Weights of a small audio captioner: encoder width 256, 7100 steps.
Rows from block 3 of the audio encoder of a small audio captioner, named by matrix and row number. Rows with one number within an expert belong to one neuron, the router's apart. Each number is 128 + 24 x the weight over its row's rms, rounded and kept within 0 to 255. All counts start at 0. Numbers have three digits each.
After each expert's rows are labels from the 100 clips, of 14976, where the router gives the expert most weight on average: "responds to" is what is common among them. Only what is clearly more common there than usual is listed. The data: struck, bounced, scraped and rolled objects made by modal synthesis. In brackets: how many of the 100.
# router: router (encoder.blocks.3.mlp.router.weight, 16x256, trained with AdamW), inputs 172-255
# up: expert up (encoder.blocks.3.mlp.up, 16x128x256), inputs 172-255
# down: expert down (encoder.blocks.3.mlp.down, 16x256x128, transposed), outputs 172-255

# expert 1
router.1:093126114142115115160094120136130126139118139115094116115066100142166171132141157115136123131131145144108155082097108092096125141108109124127125106156094134136170134176074139115130152150132116109142160163161102112168102113116141087148132147123112152110
up.0:112104134128098144087149178101115124161087171143145122112175126119128099137139107118133128159137103124131130127156111150128148097166180135118129136065143108095123158115148119097116180100116134158111169150105087104134118133101135097084128136117143142122
down.0:164108058130121183111142121129114153137132140117097122126148148102091136147144123147129139130104125119138121138148117132154117121175135075103110106133116145078154149139108092135199104159138149115109102167133111099157152133104038132116124112147153141134
up.1:091110061106098118103096164129113123193109112130121139144110106136112140111116147127114108155128153130101107143119129131117101119102143184196128118145113104152180125112119118127122124135125154129093136141129118094099149096122140119117174104137142118130
down.1:151161138147108129115141099138142134137118128153136140112136123138156110094099151119097055113115143109131108102136111143117179119114110110139155142125122156136114106109153144159105140116148123130153095137092130152143130172128120137072149104104135170138
up.2:142132138154114121139119100165099105114103094115109144081087138117124137108097103126148155134161112177070166101134144086137108149125121111147134118112129104154158138123105150100151105168139145127148121132092160106102148139121131130173150146144107105091
down.2:157106114120144130112102130117118149145155151067149094141155135127102166161155111133147117158141160102125171147146144126140152116106112097063122120137126114051144125149106128140150128157127105151097111161114139141149102098139158144152100118144114163115
up.3:147132122124128119117154083097089111101117116128119150150100138120141087192134146115085143125107128128166097140146127106111141161120125186095114084118150151098126119104142120102170113162140142140169143109097105111074094134146162102122123124119112125095
down.3:115095154099150133131134133082113135132105118070109087134106094122131128110109178128114142107144138120129120118112150189158138120117098086120162147126096149171118135142142177125138136165150133140104112136092150103184124122158102101151119108136181109165
responds to: steel-like damping (54); clamped rod (47)

# expert 11
router.11:127118146091143138105152110137105157144106127124128124131096133104136147127128106118136131151124154155152113123130164130143135088111137122120146105119136116152083147153097108172120112165156138159153128148130125142137107082141138128124120157116097177138
up.0:140130099107139128162147123122112146178141162082134113118132130154090097127083098161130148086108107119117124175128112127162113094118136118113089107108109128110105122147156125147155113104155103120144068119107134160132112144140185146065126107156139114168
down.0:134112144130184129099138132145075137130143139129134101133105132181141060111075163095086115073113163136111124121149149117137146125107129102137094097105117116149127149104137120135176156134107169136146085091103149108115149131136158155163100115117158145142
up.1:136166105143119118095122168134127149174180102133102152123106079119148112132157100140133126131152121144107142125099150108135105090101120123105153163160142118123138137132096153095081128155118125123108191123136112137147124148135107119130139112098120121152
down.1:132111138139108135097065136140133150116157127100125128132143174090139141135089132092116141140150110118107105128163143136141090181129158150139116167117129134128073118103094160111103131150125100109133109155135152146142123166149149120091128153109128157161
up.2:112114140123117122142155102145138158144159059108115152143146125151084126123121098112120098120097172139186104112130129114083124124080089107109100116119136121099102128157139142144086123122141141103096185129141144120120127109114132083120122142121153102113
down.2:111196163142117121096165131124114098128121146139127108151115142123105129115155171121155133124112101174121129131135136101148140153138142125136148120140084108158104141094121153140114133122098113103145097089150115110163111102081120146138132105163114104146
up.3:133137175104105144097148099144118130154083162131148151144153116145152097154105092113104112129106157133142143130090074117110148147119143120077187114145073186116123121120145163120128139152154121112151127082124151178128104142158144150141133101105127125169
down.3:096129113123126076134137145121116168130118149123197182140120115053115100137098102172125144154136156133131138128146163131145123106112129139134097141196100163145164112153118124121124105141150106139146130141177151151105091134129141112141125099142103124125
responds to: medium (91); steel-like damping (54); shape: bar (42)

# expert 13
router.13:129135137117136153115146102130117115132188172100144145129137132103151139121114124145099095151138068096135106098124103160137144113149108127082098106126138106161132129081147139101138106093110104128102149114119105103122120148084121142138151160130118100165
up.0:100139138102122137163113114122132090153143126102150121111131094086128139139113156115161137115126144117145169164125146112166111137122127107145147127107108105098146136126102105128121106099093130123143111153139131165150149111129116137087137112160117173107
down.0:146120107127115146109135119163145151139149109094070118160089148171142183131171090100065140133106126161123113134078103120120103130096139132126072098130137111138158139154110119116145052099146126136128105102099152121131095110109132088151147133112070131180
up.1:090142125171121107104143116141095092125137142101160159115136095119145116106085120083124104122106115090139105166118119132112158104143127119138121147099114133116098128086133154144117071147102093103101099117096119134125111134125076103128184138141133127107
down.1:168141115120101148148097162106146144139138123166113098130109127107157092139151152069138155081110117123136171118102102117117128086149101146151125165111182131160137136109133117092162092170158133147133141144060127125153135129136092112149142097111113134129
up.2:127107104145134103121123138095106115131153120114147107145126117120150124078116119115159114082103104109116127154172141116166116130142125083128120153119099124138125097106147118117153155094085092137117133151133171129153131114151139132143137112148141118087
down.2:147109136148129141135097107143123108139175127122094171095114155148126165156148121113164143131155104154151090166138105100155143186132117111129071158078115136160139135179143103129097109090124086110146135161086128103103125146173099151104087139106117086155
up.3:102151114150155131124155164120106064115132126200125119151151130136134171153173136109139125109108108100088143145160136165100112147163130075135131161112141125125108113088150124115146122096084145126116130156104142077119133135164091143124083160171154159085
down.3:086136141160130108141127109183089142167154125149136114171158099158127132130132160110128139106129133113146087138140105145100092131115155172155121143103113164086131112094133113127144136130116159162143115157114139162118148180114140115133149137118115130105
responds to: large (73); steel-like damping (45); shape: ring (33)

# expert 6
router.6:141097137114111120186130113146142098154150064083145127113117103146086093151136143169135119126092109159140120136107140107159132180158143101132109117075184170105142141127164129164145117126106127143120161089112114158141162097105118107141144139132113138087
up.0:146114162103096120140090182163143119129099109108085154123112089143171118178142150134120138136125104109128122179114139188108142111178116111132149142071150166088121174133132112134139130131118108125121133127139108126122122126138131150119142078102091133139
down.0:149134088133184157136140084129122164143097123104144144125158144118167145123112113142118155105116123114135075136170095110134134095088123149151163128120116110132125133139165145102119098075150163197128143113106133144125122125119132107159098136150147121112
up.1:122117138099114114143131149166128145114152140108133125151166093113185129093113145092111138096144124147153166145125097114140096118136122110127108153113178146126136117135153149079141147120129131147154152149134117116124145120149185138146164124161157136137
down.1:107099183088095110134139135095071159116128127135166108106107109060123146077122125125172153140115129109111126122122144117114160136158174115121144116120106134119130166117116140129141142140107141134125108114126076117144117129130123100129128170123146135159
up.2:125144125103152146130145144127090149145165155164133117148137101124122151115121096090119119164127171102123079148087113143099127093110159105118096123151148137132086133127150128132133133194120126135133157096126044122137097119117088086159152138155121180118
down.2:126114139139141135142159162148190152124134110136177082142089091156142112101127117136087160122150096108120133145124137096101124092149160163097127161148108090140128143130152080160124100089146162088145157154101147127049127124152127162163110135139120114109
up.3:129093192150125125127160124157113137126102125139111101123130134115116152171125157080119151128137169125134095130131146084138063172155117143150117159142118110158154125129152126130128117127150145182165134116177140172147101134150093104149143140158142154141
down.3:118123178142121124114123130098106154120130145128112082121122114164128115138109113142125106148134114150115157123123129123149117133130181133100094132199109127151147129152110177084131097167119129105106137151103136130091100136110114085131119145146136116123
responds to: mains hum (99); one hit (83)

# expert 14
router.14:135158113158127115130095198125117128103156093093117082138139116098132130096138112118121121150110128181088122135104128097112127116144168140146179154141117108105092131128134088113138138120108093173142144153123139120075113149113118105090105113118110125116
up.0:179134132131105082113165138127136141116133169120137146143097141127113140130075111129129138152119173131107131117124121101113071111121131083121144125093120148107144163129147117099147135118125129161137125097099101092100137137140078112083104140130155100129
down.0:082113118097165107146151129141152131162133112146113100177135144141096175144160127051152110105089165128134104129138160096077099125120098151142081165135142139121129135178105138136122153104100136106092127114131116131093131120119113119115100122078116121140
up.1:182113117140143110177087094135151126131091108140117107098116157173148102132140104163145071119150161145118148103157133104103161142088104134152157156099146122127105127112157188099118100114133154188160129177113176124159124133115160127117131111137123115124
down.1:148156152124171155163120137174130142148144099115144107121149123110125123102131171150163134144122098148086152151131170078114109136147143121083102118155137168046134119096147131107125152143120121160094098134174132145145180150143133128131121113089180129101
up.2:127119148131101115076142173134134128120138162077110123133155101108152158090123133129107105119088138147162141112094095112078109166151151117130091153150070128112172158142112151139122111144124105158124123119139164127094106143165140134070156118143130168145
down.2:109126084100119089135146141161131129145158095105101129146147156182121142152149106131122151154129125137104187120135097139112105124129093104127140132131127156121149156166104123112093151118156125078102108116151136148155135192139098145168145121170122101083
up.3:142116109124112149157143093127161141132135126165122127108127102088153143111089160125095146086111112106161177076163166145112190082134144120114108155113121138111127137156142164141130114090109098114132110121135123092156132132100149110126076136156137105145
down.3:130115090128143152149101141156141144151167163135109137155111113083171146139104103123087171140161118093137165115142144102115130130149128133080138109118125127143128111157141125053134134072163080127142113131131112112149160148120152131106116136117132088145
responds to: small (100); steel-like damping (62); shape: ring (32)

# expert 2
router.2:108150121119123113139165111164125135127125119126125143135170125146164151108119129123135144125167130124162131089115070139123155123143134103120167124180147140117182138181148110100139158089136122115162075139174127158141095151126138165109141119150149071164
up.0:156147161135147141135136123122130152122093096129112121117169121171124123122098136153155151105111152131171073096125103117098107106096115088133100130070133159130124082141117118115171169163166106130098081130131172158130141116162134115128130107170112118178
down.0:150153148168087122115203134099144115143103150099169132171133119117120163162184136139126141135103132152132143152159138154129124158154123129075144112151111125122087124107103125083077143148088140095086092118122133103166095125064124100123158126169092158148
up.1:118125152133114166138133130117118119110147087118104135080107085144151124111084128173118073142125126112147123126103147100148128128085160127125093126112098131119152126078152143123138104137137122122149087120124157119090153138083136145141147114155097090098
down.1:117163151146067097144119125116127096125185139131133114138144143155127133162130141122149125102147114104130116179136106155123115134173150176143131077117116103155137140119116173139124105063124111076095144114163132123106123123153133116146111149147130119153
up.2:128100107123145112129157118139117114119140144127119139114166155099091110100128152150125127174136168078109128170084155126105106124160090165121117145099119120151166113133151179073115110158131157103131101156116064160124139119164136124156119102137130093134
down.2:150112153136088097109170124136164149135110076161119110118135089105104128130142123087131120112098139149132091146135168091116152134118145133105112117122106135100143128157137120113109111095163090102133102151094157121111154128170121134126180170115111106111
up.3:163122112139116128161128107110146141150109130140101135173102154091098135170158069124122137128151132142144114076171087124161097114099131142143139130139150117122099137176133140110094152133128124111131166099098109160171143134085154169136139131161107109113
down.3:133145110143141170156129117141150093124127153130137138072162073134135129118170127169101107142141161083148106112119065136144121118128113116171103151126112113129091104101167115104129110141077116140140152148101128144156160143153135132138111140084102177127
responds to: medium (81); string (78)

# expert 3
router.3:082120125120127109187143154076188134076139106143118137088132170132139115119132114177125163131126101107099093163136174167130127116144107136164145143089164133107134123100150153117132155120123136128114093153150153119096172143110117138085144141117207120157
up.0:139161141101125154182147095112135101157142099129144113124157146154128124157143130148115159093135122143173094114118100172148153162138142129172131109163134139152115116119152157147152126105130120159082154109118120125112117130171115171125140110098145115131
down.0:128125141148115127125169120118150113132105145190196138147133115091145156070118123132098090106187129129105106136132184090114108073088144123104139123123154122127123178094107142139148130099123114127127113136130120106157148128108138150134145118155124113114
up.1:164133106142136115116117083149127109190087123129153099105140097134119136128127143090096133113117117123138137135112136174092088144129126081138139142090121131111160129117131131112179092136145120140117167139118160134161139118092095117136143118124146139158
down.1:106139097160152137148171121128154140104067131140166173153123133143111117139128113078111116131140164102143128116167098135094145076125125130114165112136113182122137096139142106115094117149111158113138092132145058099130114129130136104123096120151100146113
up.2:126144135106113150088133128158102116123130081127118098138114091104178138133143107142138067117142144168110166144145106083142146160145191114133147139156106192116104110126142125130127153119147135106139127110143142130158120106119113132149177124160098130155
down.2:161103123119156174115121122163097192088144114135099141125112133131115152156134161129127103145123142150113129146104166135153147121110106119146132073126113155139130111153151118140153113115125135146133112108145119097136151125162157125125089133167136104148
up.3:114134160107148140123148170088138115137147131104119123124128115132117149152155113110106073100111119130110148151166166153116117115140138107117171145126134112124132071130151154123151115081158135117123145142146123122110125127130157130090093152125131133146
down.3:114144130114110136134152137122195129151095143125094142124146112084110128106125129110139128109093108078131144094151069130153124084117123121149194116118119117081162151152121088131106102130102125120120110128140174135158161133163137103151126125126091124085
responds to: one hit (86); pink noise (54)

# expert 8
router.8:170123120118131165138077143095131151096125083160140109149118145122166120105115123135148164119141159127134128118155093126107160104119108085113087140131140102145115150129111157155156120177178103126120109107101107093101121110132097138137117119140106134127
up.0:163159128136154116133119117111130144128118121145137092104122133169144105168119098181173152116098150128154153141167085145089168122137104108093156162103152093130126156104149137175112129162145149143140132106086109093145129138088116088157107125147097158139
down.0:141127140183100169134149098114101111132185098121121110121136090108078144137160138087141149157131097099093126141134147116143156123126095133155164149127075125089144146115129118153145136157125078161098155126165133148146093107121114149117126145085112165058
up.1:121129140097132142147097171131137136077119114198114122126115117133122158111168134091131139131120135124121144160142102125112136140147178145131120133136116159141135105128126182102129098149153124122172111130102158110131151148149124084139148085142063128108
down.1:150153158144100112159117129111138158137107124078100119148161186150122115152116118108094123111099114099103154115126107105133122169117131134170137161126119117121121134139102193150125123138134117147154093115145148123111106122128136123135141179124088096139
up.2:135133111136128109107194127137151133132106121109125077104108094101083107157129156124144119113094099124164128151118129119159140126094157106141093073092114118146112151079118112135163089119134156128128128098117115155106183126201116140110148137174137141120
down.2:085141121141142114136084156143134132145120153134113103155127124115148097158114072095137116137142151148117063124115123129106142146114141140129107115096105143131129141119144156148126135156123116150145147105154139167140158122141164110102152116160134117131
up.3:143082147189143134134120118160127137166095139123099159118099155114091124128151117152129113136100114121106130110106148107123109129128112117141116130135135143144098123124108142170166139107144118125128139106115175077096107126124105145110107141095133121121
down.3:102111056130121108116100148124111121148143095125153130124097132143142151159118155166156099105143110114112110107126124122147076116111127145158120137170116114189142165090101127100134114099163116102139168145134147104123097090137136136140164104131139174103
responds to: large (100); steel-like damping (55); shape: bar (35)

# expert 12
router.12:065189108080147124110157093109129112141162193130137166148096133114178115115127102150092132144139125154101163115142116173078177107146133152142134077107111138141183117114143142107120127122161137103118113079151118088092110159103105132129127125108135099134
up.0:089112107107119159140153155083167126108133169136104067126140114141168101116139140134126112126117119105122149121112109123134103074116137122088136127106119193156145146091185136149133181163102122109142115122124151119123129123119106133136150148095123115149
down.0:108123075102095158123123109169152125133138100152049131118151172096131173131083092121117158110160119112097123133151128138150105134115122150118188134101194165146174141142099135141141170108127130128160137089137155127119103124129115101142123146158156124132
up.1:164128092168157144140095085117152143115178100139108139134130100116074169131127101112101085137125112127106079167161113097122132118176126095114146168137173111118186100091143143155120123138123106142100147159174152118148136162120121102115136139133105103123
down.1:122135096109093120175118113134145129139138130099146114183115131137102107131080099107162133155118156143150128146082134111131139171100136135111125111111109132110086093154122115139115108115137127098098125172158097125103147141142123121124106152126069118114
up.2:143166133103097125133122112107120136189117114146138145144105120144117115136149100170143142128076137127117157127126097143161126141097157093112122130095174115116151140151162076099109134136137131110144177091158120120116132165140139111183115118115119078129
down.2:139131131146130147104085118135149107135140124166170136167117124164128146094105167122146121140125099077137141145085083158112061117132122142099148142145155097145131144104104123131173142144113149144133115080111108087130097122118124070119111090106129132099
up.3:160138128126124142115127106111163119166150150115115067127141111138120100138136105160174113140158096131117085114159134093123173131187162144142109096125154104129120105133145133144172176049138117151122109146140133166104100151137125133147092160109105131178
down.3:177144143149123120107135143142108160115122149125160139103130128121141119172072151113120141160142140117109133133136149107153127114118119138147087112157140159153145100119130126148095145136160156080126173133094132133145198113109145120078120129115120135110
responds to: large (91); string (84); steel-like damping (45)

# expert 10
router.10:187107154156116111106163147170116125158133148138131146151180119141089121141143164122155104148130118127163156128142116133166094175100126158095102129175108150137146169133114136140145087147109113134089139134077122132121177133170075073154130123116127111112
up.0:101108118115167166116154113092121119145109116110127134137174092169115128128143113119141152128076129104108104154133143154122105139123132151139138152123144113165106168137143178160158140109111116132119143143151135136110140067115087112134121098095135134176
down.0:183125143132076139129129097072114146122128066113216137102125112156154097133110156144137145114118138173105069133134145111146149144148145115141119120097091145141139138094132084147139130140111072157109130134093120118115140097138148187133137107136178147123
up.1:161153139120109166139150149116132110110133128142122135132091120135154150135108100123124175076146091089136112126128128128132166161138075124109126104129169103146139115120105182148157117137148088103137137143125120134099119156112145132177153144147065163144
down.1:134124161120109169072120147148131123071122067150117122173097139125147109202179125117151163109125139165092143101107140135140115160139157086094114153127174112165136116128143078131154142125097125144137145104140177121140125136135150123122092140143131152131
up.2:150120094130145136136156095138139094113150090130095136151104098148092123127142118101137119138164078182127188128147135121150143136134177110088116140117094135137132114148113104078134127127141128178138147144161148102122162096144127146110143128149148095132
down.2:134121081151057155127143111073149156132138126105125152103105119118120139094145113115118128171130144129117138140143183126100110086143146102137165072105105093156129111125106151154106102131125155129142132116145121133137138078142124114110150113142137144139
up.3:084183149164121147160166183137137129079104123135088093082146165111119123109132131115124153124150137187127168070126173134138114168163106078136128118171105174127172107110140136131137136126116131120138102135111132143109089109130146126123152134102133118139
down.3:086111136110119100175172105161106111079142114103159162130132117163162130116156109149160137154109167126161173109116100136107128158103110147133151094098094049075162093123132160120105116131150101136149127162108138137161123161114148163130067145121108144131
responds to: striker: soft (93); scraping (62); rubber-like damping (48)

# expert 5
router.5:102160074109130101124120135124149136157140168146117153136067104104147116143126137129147151135139134121118153140120113111113143133158161154104120180137138130110161141129145118110115122127096132121111133129169130119111083124125138147134130124108127096083
up.0:112116151130107174154121116162137163108138102093118136115139145125131132137122143146143128128153115115147114105118148140169147110092117104104130124135090138116075152084119100169096113171160175119170137082067153123120091153162163140137157155115128127096
down.0:157136118130160113115130164132173142094119095113129103145129092073121143154152127142098136118132114097101132117129143111089128114144085093115128164070157132134156128141096179129130162150150118122130138155157118122117138106137147182140107160179140118154
up.1:125112149065128143083124131124132145092165165132108146127117128145134102136103118132116116125140140130156111096139110098109084118129075133126108166092133135116133088090165096159140166152134143140124117091101158107101157130115124142149119153089168081140
down.1:111098115133131125160095088132119126104203120156173123120098139096126142167092140131132143128168162098169150152110173151144098152128108143144097118121115118112107154129127132108126129118170137146152153141109097072103131118109141115095155155171114108120
up.2:143147172098113142171150175135139106129132135085077104108159107134135112105146119128129162224163129123170149121117140147134147107126162141100133130157135114142105147134154140104138118101108130155114145117106150090087131111096142108121106153139109095089
down.2:126146167107128104121119129106126141092145141150091104125178179143119149143084132152144096110080139121106164170131150175119148094165141149113152108124146128119060156121117103122165114121142095126142113154108150188107093131062114141107119088131155118150
up.3:095119150120158167148164140104155089134101121157073161119115090125091104115165117099126150119175119081082085136137152120120136129124095141115167160145109102099154119116102131106116137145129129149186119132137143102128150152154163127139125169153177118138
down.3:148153099116137129139083124128132131141072106123145100131138099126120150114125104157100142100126127139100129122146144116139166138135103139114131127114185149142115125116124152126135160132151116121107131090128177182110161104095140107134116135143156127110
responds to: steel-like damping (65); shape: bar (32)

# expert 15
router.15:146140072145165139156166115138127123152080140089084102120134128124139133122101119149112162130140138094111114130150118107120125122135193107113101120152167143082142111129111125117114158122097151135156192107131123130075161094171131126135161100133122143122
up.0:161123137085137110146154118131130059162152179132108132170159138159119131140143115138118130121173101121111117129139131138099096172094120186080141138174165155053163129150142152153105124113067149150106098104142134138079139157110105137123140171153134152134
down.0:115104154126136159148141109141148141116123115146112135094140097111120124098135128123138117145092108167089171141142114119110121150122153118129107134115117157114153120117090170124142120143126130058146198112132103141133122158123176105139141114109108122149
up.1:112130150112131125137086141113149132157106118146159150094138114139121159089158105077108136122098095160087095138105085126124079124119107139105120153096126107077111085141159166129127127079164116146137139140171136113118192089156087115099136116116139140139
down.1:172137129131157126109087081108144108130127137171151146089113106135112109128072146152069142141122120094143105128124137126168139145114112143127085149140156105151129142141096152137102133174088118142154163123147150161105120105104136138164135162125106133131
up.2:126145105139121089132139122145100108136128145129104126122100137155122106142166131131115149133120132150114133110125137087128117131116125108092109158094169105125123118133105111117166121147152118098123153105143091145142129164120092170118137164113134111114
down.2:139158162170134100128091120131147160094138114145146137133120097102115142122094157105089142075140087128105116105151108120107076116107110080161072114116161177140105146138151158164157145128136135089132121131100140079102156100122139125184127132092126153156
up.3:142116084123136152138114164120133144145099100069106135143111100067133141152160104135139165148140112113118124127130138121089132167131112118118121127123126158061086113124138124103119123145123158130097103145142144125075132113135142135082171072137114180116
down.3:113172146104084098074159105112097100114117118107085126119106129172122126111132176154083125094144127164119148102144088120105155157127149112134109132133137122138112095098127106112158133148129180120130115146137140091131139124108091110145186089124128106154
responds to: rubber-like damping (44); membrane (33)

# expert 9
router.9:134152099171136072087143157165154149118121142143145135157147155150072117155095162116152082128086130105154158164136123075139087121086145142147115127132104150145124100110124109116081168157083169109155126137144140172153152136136120155089148108135110134098
up.0:138077141178122127111135136132103109154108104095136136150157123112110103138137138121145124115152174084109126124135147091111130147120177112126134141124136111129136123091153186137139119098160129143145141154148099140146120128157145082131170105128134121132
down.0:096078124118129122129125116132158108146155141158106102128102106124171099108141108097091156152110118143158128144189145098114096152131136132156134156140088111140135121109111133119118155098137075162157157145167103129108156134107135153107149127131122109153
up.1:176105102136110121160135142112145140126114112142139152127141133132100180175104109124101099126145148128103138107152146094111148155147122171133149126171123155136133144146134090122115119131121119120095150099101122143110111142164120125125152126128134132097
down.1:135111105163158112144121141143127143152131123129120172089095115126129156101142138146130145120169108120131107119154120133098097115099095100155116120114137129149133130116152141129098162122113160164142123164149132116179106109184129119109117153122151124130
up.2:193139116098132084132073139169162118146167141170146101094128141127096139135145133146148105129151132155129110102158166141107141127130124093153119133117093149121150130105136109133165125134123119147160159120129150126119146116159152137192115140151149142121
down.2:124142125131154148130117126103118089166120130115091102138133131175141113139115123124092145129116090107080104109123129110119103138142110113109126121140137145096160171135137098103115131150122108126136135129117089148156145154091114157116126091129137119106
up.3:113105110155106123128137131076147111124141112100118124092101142088166119098148104114118127133147127167151079153110107136076110141128130132130146117182157122150124136137160088133104135144124140170132119149122115108094166110089101116119178130149109127183
down.3:176117148128136116111092173145146145160136094133125121151136123129145163137097129078110115190120148118131121133114110128120124096107131139168128162069098101120074057119136113138134156145105143108106099111105124097142113136142121130114097152158112088128
responds to: hard striker (99); scraping (86); material: rubber (39)

# expert 0
router.0:147123093131099119095103097125128144146104137138096119154096167153109158114127132100127091081115138116107126114143154119112125152117120132099115149140099127107120126123096114103110145123135125108154108101123119112131096132178134096135086124134164117086
up.0:115175100102102161091123126140120118127127102115169160119142091148097154144146132124122146096133156141133123117140104129117104124148137097122100140120143140111161130107106126083122129143120161191127142092080162136157139116120148130097087130168145130102
down.0:134118111113114111159143130070118120149106112112136083115082135118138095156113121127100127156145147138088123132121185128157126147147154123145122122128135119109115112108128092141117124150103161113107157132150153144104139106142119087138144124150134117116
up.1:159098138138139108124099110070123110125116151119173193108128132121146110124111146127127112142121138148133133153185152142124111127130134125132121138123153111123124140094147100125079165137136100135093144163132116150165116110131138131146148154175138121116
down.1:104128162135133136133114112173144158108120141092107140057132111140136110123146125105096095100147133116098123106118099118111141109124087156139139108126113134133120069130110137143162146104178141124161132164132119107143107143190099157139119158106104107116
up.2:139123131096096145096119155135080140171121099125122132177102159139151138118156129104103151125118131131105102107138118117110097157163126108130120151126102116167125157164120132105131148104107131096166116128152119113111100147141098149102092159115073131120
down.2:146146130079120142068150074079185119123144114129155120129122129157114092166126144113132107173099120170131136116154092155148130185167131130118094120112126093174160134120142111118141145139134146166143130127147146108127093134116121167154121105131115137138
up.3:133110097162148135172146144126153085115127128113160122134108118179127096120165113122070134134126108152103139134070166127152120099105105086164121087154122139135135133112155086105134125110146095098090130144127114120084106126090119119105112141110163128174
down.3:107125084111160137162101136079120111089130110157131158129178103158126119094129141085118105114209132164129158099151111179133111169109114105162131172110136155096112097097166143135153160111141136118122101142148180130126136135149097088155130106134167149069
responds to: thin (high-pass) (99); membrane (48)

# expert 4
router.4:104100147164130124123121123119104122111077140125171144135136092116143140116132090118136125136128143113134110124107093110166129136148081159172129155166122129150165101125128117130152093082108171115122141133162135127194115119152102171144077145121102153144
up.0:120138113131176145090179147132160153148131119162110128144132085107148108086171137155115164157094127103124128133128081124137143149119086166123131098119128116136093125104129086140154124158108106165118130159142127118146146120129155156122136140091177084087
down.0:116115155107163134142094107113140148177114136106081105129108126118116122100157189131109098098149107128122164138135099125090097143116118132131116157088092115094109134094144129109124183155137107138175137118138144173126164140130126136141115136122119106136
up.1:146129099138115103138124153105135112100141146164160116132185142122148104106141126160120142116124142105127105100141125118130110137084170118117110116134116124135117107113133116143117131122118134133144146153144090100134134114147152137116113122117122159126
down.1:126145123151110123107160137140131149144143127127146106121116118125121134161112115126123127176100097155148135115154153125126140104164147137134138111083106160098107108083122121128142173152095144153134123124138120134152149151122103137166156111133158142161
up.2:183127117132139120160112124145172094143122091153119132125151126169127136161134108092179148113094133190136144097145163103136109118118142083176139161141138120155144090123131170106111143084110119164119129113135120113135113116178137178130149102130146143094
down.2:104165082125150097102168130183127129116091124110120108113141092145099127151132104174140118114137165105124098137122099151117117104131137154130116142123142135139147093085159117135131115084104169127133136129094122106130137151126136139145107171162143138107
up.3:069117135135141169116159165140134100109109123075075120102150121093131129118174119148124142118114116102153142150111127167105140172141098114099145134115071108163147154106142163122100133101128123138160119148106102125135100159148129101120168180180118107115
down.3:153114114136115070142118142100121092113134165151158155143129133094109109101113105108144076105155130122125149106118129152103148147118133149107108131177118139139102161131108134149118142147125074161097144123114102146132145124148152108165154159110134138133
responds to: medium (100); bar (47); steel-like damping (47)

# expert 7
router.7:102120132084129171124148132118135105165122149159169102107175111134121126171151122144131130101145177099142146129111133140117116171127119139161156132144120123141093127137125141142125161158145123116137115141152152175155141154119180114150155092155111089157
up.0:138101059074124132142105119102136107117116097134147129185095142119120165092120121140147127097152128118121097111096124155177107134153131106173158140123145131104142106099110140148129185113111171077101132184160099134143122129165102137148133129128106147115
down.0:139121155158112133122161106144158141160074147090164119095162175126121143131139124171104144132150111145115101120098139134150166104148106133147098142100098136123158087150146138093141134141161108134121125139134159078132172127149138097139128123136101110159
up.1:134135155106116166134138142072145123148112099125159119144107154119108133122080113169123118121145145127152159165097143153173150123112119131145102097161134120093126109145140136140154121104153078191129069130092160129122120126149125144107130103143112118128
down.1:134110175169156135120125052115157135140167115129127149127119087125156141123170101122158132154113138160125095127104149133130128140148120109096115096097098125093142109138122131139108120120124115073123166119137126161143102135162126138091116161127101145101
up.2:098101133086106111118180137117140122141085134092121119088183097138127121158139102118120148108113107150198168128100135125128152141152106138120109143141131141113162078122119094149094104106140117144145159126111122135143134128187102147151182156139147122135
down.2:121108118128117088115122101146124132120134154160124094121103139152148103153128114066113075084106112107092099145110134126100191123116109149118138097146112153137171152085118159103125081123130159097134101116099143147129091145103112100145141167131096112122
up.3:134118107120152117136118124133113126112146180117155117143119128132133149126156109115129122161086077162120146107088126126148111105129142163134141136143073127130128124149115161110160090117154132134166105149148176129118106127118074171100146094169153119113
down.3:138144159125136133133065178133146151145140140147117127163141092128124129124134087073139078078146123155141120138105117157146119145145120136105086137144138097116126083093125113147130161124170137074095126111103166092136199110145159142170121147124108170125
responds to: medium (89); ring (49); bar (36)